A small image captioner, trained from scratch: encoder norm batchnorm.
Rows from block 8 of the image encoder, named by matrix and row number. Rows with one number belong to one channel. Each number is 50 + 12 x the weight over its row's rms, rounded and kept within 0 to 99. All counts start at 0. After the name is the row's rms in percent of the matrix's.
# convs1: first pointwise conv (encoder.blocks.8.convs.1.weight, 144x144x1x1), inputs 0-143
# convs3: second pointwise conv (encoder.blocks.8.convs.3.weight, 144x144x1x1, transposed), outputs 0-143
convs1.110 105:60 70 36 51 62 57 59 58 55 65 30 03 46 54 49 54 50 36 62 59 49 52 49 55 34 33 44 49 53 63 62 34 48 47 62 41 49 44 71 61 39 50 67 51 29 47 71 51 53 48 33 55 76 51 53 53 43 50 58 60 28 57 30 50 52 44 58 41 54 40 53 73 65 43 60 67 90 42 49 60 46 44 55 32 33 55 49 48 20 62 45 60 32 47 47 53 39 54 33 35 49 42 68 33 62 42 42 51 56 61 48 59 40 47 54 37 61 40 49 35 41 28 54 66 57 57 38 32 44 55 42 36 47 58 44 47 45 62 47 36 46 51 63 71
convs1.111 083:50 74 58 70 42 48 55 29 52 60 58 33 67 65 68 39 46 62 56 58 43 63 42 69 54 61 34 32 51 37 37 68 47 56 64 45 52 71 76 53 45 45 59 46 29 37 54 24 59 45 44 39 39 39 51 43 52 61 20 38 49 30 54 48 46 65 66 34 55 43 51 47 29 56 46 68 57 39 54 38 52 52 48 56 55 57 58 56 46 56 29 38 46 51 43 56 58 57 67 72 46 52 69 44 66 50 52 56 28 46 51 50 48 35 43 05 39 49 53 19 24 52 32 57 49 48 50 54 54 65 40 45 42 50 48 48 42 43 47 37 45 57 43 63
convs1.112 107:67 21 48 49 52 58 60 45 57 71 37 44 40 47 61 49 45 49 37 50 60 55 53 75 35 70 33 14 48 49 56 53 43 54 44 37 54 45 58 59 40 46 45 29 60 48 53 46 51 68 91 42 57 37 44 57 56 63 47 44 64 38 45 53 54 42 49 69 33 49 62 66 49 60 49 53 56 63 61 74 38 35 48 38 67 70 71 66 36 57 55 46 39 66 45 45 47 66 66 52 38 54 48 72 53 57 41 65 46 33 52 46 42 50 56 50 59 63 33 45 56 51 62 70 27 38 49 23 47 39 60 46 63 44 39 70 50 54 45 65 59 42 32 56
convs1.113 094:64 57 78 58 49 31 64 52 67 73 46 44 44 71 47 47 53 48 43 48 46 53 38 57 66 72 78 67 47 39 84 30 41 45 46 63 56 36 50 69 48 55 50 35 56 50 27 55 38 61 73 54 37 64 62 54 47 45 56 45 35 52 45 43 47 52 38 49 63 40 49 51 49 75 47 61 56 67 35 66 36 45 26 50 45 44 30 49 35 65 42 71 50 72 27 35 54 53 58 47 49 71 43 51 49 48 41 62 52 50 74 66 54 27 61 41 44 47 41 42 55 52 55 65 32 67 53 33 31 46 52 53 58 55 41 32 36 45 55 40 54 44 55 49
convs1.114 099:44 52 68 55 52 73 52 64 53 53 64 46 51 55 24 67 47 60 53 49 62 65 35 46 34 39 64 48 69 46 41 52 48 87 52 42 52 51 58 28 60 74 64 43 61 42 41 41 55 39 59 63 50 63 42 46 54 68 48 49 51 49 49 65 37 57 47 56 37 36 42 48 57 36 54 61 35 99 49 72 45 67 48 55 53 56 60 80 72 41 36 36 53 51 38 58 45 54 27 41 34 45 53 60 63 52 47 36 60 45 57 72 38 44 51 33 56 69 43 40 53 50 36 45 38 50 53 35 58 53 41 50 35 54 35 52 58 32 40 38 50 54 48 65
convs1.115 105:64 41 28 56 62 27 54 61 50 49 55 63 46 38 48 46 56 32 52 49 56 54 26 36 46 49 42 55 61 61 51 42 51 24 42 65 49 47 53 35 49 60 64 34 60 47 51 26 48 75 41 56 44 64 33 49 50 55 51 45 49 40 30 50 33 57 64 67 36 53 29 29 55 43 58 49 40 60 53 56 51 47 48 56 56 50 55 68 50 53 49 35 63 60 38 58 54 49 63 59 17 56 56 67 53 63 61 45 46 34 31 42 63 28 41 36 64 50 60 28 45 41 60 39 38 65 49 82 48 60 62 43 41 33 49 68 64 29 52 66 62 28 36 73
convs1.116 096:50 45 86 39 40 47 52 13 54 31 64 48 55 70 41 41 59 55 42 50 49 17 48 54 46 71 38 59 43 45 67 43 59 66 63 64 50 47 53 59 38 52 59 64 50 74 72 63 33 65 37 59 52 57 53 41 35 35 31 46 59 44 46 48 43 50 46 50 83 57 47 66 46 58 61 51 50 55 47 53 34 56 55 49 66 54 43 49 46 54 37 27 32 23 64 49 47 44 63 44 50 26 60 43 62 38 57 68 47 57 53 69 60 54 65 72 70 26 53 63 53 56 51 67 51 52 35 49 51 64 49 40 51 35 52 55 56 42 51 52 35 41 53 60
convs1.117 096:40 43 57 50 49 68 56 59 45 68 47 42 43 51 37 22 40 38 53 46 43 39 42 52 31 33 36 70 47 62 52 57 67 73 52 48 48 50 63 65 49 50 45 73 55 58 35 45 66 57 46 68 29 63 49 49 30 61 57 57 66 63 44 54 58 40 46 33 57 49 51 32 55 54 50 46 69 50 57 61 57 56 53 19 44 49 61 64 43 50 58 66 41 67 66 52 29 61 66 58 35 58 53 47 42 58 63 38 57 49 52 66 42 59 71 74 44 66 54 52 55 52 57 50 42 15 40 46 66 64 30 58 43 45 44 76 49 70 69 26 46 65 54 68
convs1.118 107:31 42 59 51 51 68 61 35 43 41 47 70 41 33 61 61 61 52 41 99 40 47 50 54 55 66 61 50 37 49 51 33 32 57 52 39 79 62 52 55 38 54 45 50 49 36 57 35 59 41 46 60 27 53 52 71 56 38 48 55 49 48 54 41 40 55 38 44 49 68 53 47 44 59 60 57 37 40 47 44 47 47 64 41 53 90 53 48 42 77 54 51 46 56 58 46 52 44 81 55 36 45 36 52 46 42 35 63 40 48 39 55 56 68 40 58 55 56 50 49 63 61 47 52 58 40 42 46 52 50 57 49 46 73 60 67 55 47 53 24 56 37 41 50
convs1.119 100:68 44 66 29 55 52 51 43 51 57 52 62 65 61 28 57 46 46 67 64 57 62 32 84 55 50 37 61 26 45 67 59 59 36 42 46 59 65 32 56 41 44 42 55 71 43 40 59 49 54 33 68 42 58 42 48 57 44 41 44 54 43 54 53 45 51 46 62 57 44 67 65 45 54 51 58 58 40 45 70 61 47 57 59 46 22 28 50 55 48 28 57 36 48 29 46 51 70 54 40 50 50 59 61 57 78 77 57 49 38 36 55 42 49 35 49 56 65 33 59 55 46 59 61 36 31 47 57 53 39 41 51 26 34 40 38 38 28 42 72 42 56 76 41
convs1.120 103:65 52 66 40 29 53 30 54 50 65 51 64 44 46 51 64 49 55 66 56 45 45 48 63 57 58 37 55 52 51 51 52 59 69 52 49 43 55 25 67 65 42 28 43 53 52 52 41 34 50 39 56 58 45 40 42 63 37 32 34 45 22 59 65 63 70 60 45 61 49 24 72 63 52 65 36 60 28 59 50 30 56 69 62 63 57 59 29 65 68 47 29 45 54 46 43 44 48 62 46 53 42 40 66 37 29 37 51 57 41 48 49 19 62 56 43 35 58 30 58 38 55 45 50 38 39 46 55 37 44 74 60 30 40 68 60 45 46 41 44 32 69 43 53
convs3.110 098:51 44 48 39 44 36 64 35 42 38 50 58 56 50 55 42 49 58 51 74 52 44 53 71 45 53 59 52 67 19 57 43 20 59 56 48 49 66 68 42 45 22 41 60 62 55 30 53 59 41 58 69 38 42 36 62 32 51 46 50 70 38 46 37 54 33 51 53 68 54 47 40 54 61 47 56 55 31 48 86 22 36 27 54 46 56 43 53 65 64 49 36 58 41 55 32 48 38 49 65 39 34 65 56 73 41 53 43 37 52 55 45 53 63 53 58 56 49 52 56 69 46 61 54 28 33 63 43 36 48 54 66 45 78 52 56 63 70 38 55 48 31 56 52
convs3.111 083:45 64 69 39 42 36 73 43 52 66 53 70 44 33 61 40 48 57 74 43 74 60 43 44 86 35 53 48 57 52 59 24 39 50 62 59 31 62 61 45 41 59 49 35 50 36 52 45 36 48 76 58 41 68 34 44 61 53 43 37 58 52 63 36 53 47 73 47 62 51 51 73 66 69 48 28 45 52 34 60 46 64 49 63 56 47 53 54 62 63 42 49 38 47 66 41 39 58 40 58 79 49 34 55 69 51 39 55 61 49 65 47 51 46 52 63 52 22 35 66 44 43 47 37 52 39 65 55 37 58 51 60 45 66 33 38 59 52 55 48 50 44 45 27
convs3.112 110:53 49 35 46 30 45 43 59 52 52 41 37 62 70 56 32 43 57 56 39 45 75 54 63 54 30 45 78 52 43 47 49 42 51 49 44 29 31 47 39 52 79 54 38 56 41 32 39 48 62 58 66 18 36 58 57 48 45 55 13 28 54 39 55 81 53 16 34 45 50 46 24 61 60 54 57 60 30 54 61 45 52 62 53 43 40 43 62 60 44 43 62 51 49 37 54 42 53 57 69 40 34 52 54 49 64 40 59 50 51 60 59 45 49 57 40 62 32 60 52 61 51 72 55 40 39 50 22 61 49 61 46 45 57 44 57 51 72 54 54 61 47 42 49
convs3.113 081:46 64 68 61 63 64 37 67 31 64 46 60 50 58 39 55 57 65 52 44 40 52 65 70 50 55 45 57 43 49 48 31 43 46 40 67 56 65 68 61 42 46 42 63 47 48 43 50 84 42 40 35 52 68 50 33 55 50 51 47 52 52 46 35 52 32 41 42 47 28 50 37 55 51 35 59 38 68 77 54 50 38 56 28 44 49 39 34 77 43 35 49 64 51 62 59 46 27 54 26 33 60 55 38 42 45 57 50 65 62 63 66 66 54 38 43 61 55 49 42 54 64 50 61 23 62 32 35 47 48 60 79 28 67 35 49 40 36 66 54 58 49 53 56
convs3.114 103:73 60 44 38 45 60 47 54 48 35 53 46 55 54 29 26 61 37 39 45 60 40 48 66 65 58 46 71 63 51 33 33 59 34 52 48 49 60 60 29 57 66 71 50 61 40 46 62 54 55 36 56 59 60 37 47 57 68 53 71 57 49 66 37 53 53 59 51 87 51 36 34 42 35 52 59 63 26 62 54 39 37 38 69 55 41 51 53 51 31 35 52 63 76 64 51 73 57 61 39 71 33 59 55 49 45 50 40 43 64 55 54 35 43 64 59 57 53 54 44 58 76 47 59 57 38 48 47 48 77 30 57 43 36 56 50 32 68 53 56 53 50 65 52
convs3.115 096:40 35 60 44 44 56 48 54 55 40 14 43 46 64 53 55 71 53 59 51 50 51 78 50 37 57 61 50 63 49 73 45 62 44 41 35 51 58 71 58 45 44 61 52 50 72 47 49 50 42 49 49 77 45 55 50 48 38 56 46 44 28 59 52 49 43 38 39 52 68 47 33 73 56 34 36 71 54 49 44 41 40 52 80 41 49 61 66 57 35 50 47 36 44 39 71 64 49 97 48 47 37 40 49 70 69 44 61 56 55 55 46 48 77 80 55 63 63 47 41 48 68 51 45 45 45 54 59 65 46 53 71 52 48 44 49 49 61 62 45 41 45 35 55
convs3.116 108:56 33 66 48 45 58 61 44 70 51 19 44 39 43 28 68 38 41 47 35 70 52 52 54 31 52 53 59 46 63 48 32 37 52 71 59 43 55 49 58 53 57 66 61 62 61 43 54 68 38 59 59 56 47 38 55 27 68 36 46 45 51 35 71 41 30 48 38 70 73 57 27 35 46 36 61 59 13 48 49 37 41 65 35 45 41 51 57 46 61 61 42 60 53 56 61 61 29 63 43 32 43 70 34 53 71 60 45 58 46 54 58 51 56 65 50 53 40 62 31 64 47 61 35 57 47 46 72 53 46 49 53 47 53 50 57 51 36 72 49 38 61 56 31
convs3.117 096:48 66 51 40 40 35 45 49 38 57 11 53 56 40 58 52 39 52 55 48 61 48 30 65 62 58 31 53 21 71 55 40 36 50 43 44 51 46 55 47 52 27 24 58 70 52 48 47 56 19 52 77 38 22 57 58 32 64 52 54 43 47 43 49 58 44 66 55 53 40 52 60 33 55 36 57 42 66 37 64 46 55 42 60 60 57 42 42 60 28 50 45 53 44 56 26 44 57 31 32 40 63 45 39 84 50 55 44 53 61 52 53 50 44 62 58 39 35 52 52 61 78 51 61 55 40 50 43 42 44 38 36 46 49 41 40 54 46 50 59 36 42 20 52
convs3.118 112:46 19 44 43 44 60 46 32 45 56 59 69 38 71 63 47 32 68 52 75 63 59 27 38 42 49 49 76 39 59 40 39 50 61 57 41 46 42 23 32 66 37 60 37 82 46 45 37 58 44 64 49 27 58 61 57 48 51 53 56 41 34 43 50 42 49 43 39 43 80 55 57 46 42 68 34 45 61 44 63 36 48 34 40 71 38 44 52 50 40 45 52 75 45 36 43 51 53 60 39 40 43 50 72 62 66 19 47 46 40 55 39 58 37 48 40 59 43 46 33 44 43 43 62 41 43 59 62 33 50 51 56 46 42 46 38 47 60 47 39 50 33 65 58
convs3.119 100:54 27 60 51 58 66 54 56 46 55 21 44 42 55 43 49 39 46 56 25 73 50 56 40 37 68 84 52 52 31 47 63 53 56 51 32 58 44 43 49 86 53 41 62 54 64 59 44 46 58 45 62 58 30 44 52 34 23 50 68 51 54 59 40 42 62 62 35 51 52 55 65 66 53 52 62 43 47 69 57 50 59 54 51 53 38 72 34 51 60 61 35 55 53 74 56 50 65 52 44 53 22 48 39 59 70 42 58 59 56 27 70 47 31 49 50 54 43 50 45 67 30 40 48 55 48 52 66 46 61 33 34 48 27 53 51 57 51 63 46 41 26 50 53
convs3.120 095:54 50 55 58 40 52 43 41 46 59 51 49 50 31 56 63 60 54 67 58 49 51 72 61 55 56 63 49 38 44 61 63 64 38 49 54 42 54 33 54 67 56 61 57 51 51 55 40 43 44 52 37 58 25 52 39 71 49 49 52 43 39 45 43 52 28 61 78 47 44 47 75 50 27 56 51 63 46 54 39 47 59 37 50 52 32 40 27 63 55 70 54 14 43 60 34 57 43 47 44 63 36 63 47 39 55 43 38 58 66 57 59 38 63 55 58 78 57 48 45 33 75 28 45 71 54 49 48 60 40 72 43 57 27 49 41 27 87 64 47 52 56 55 38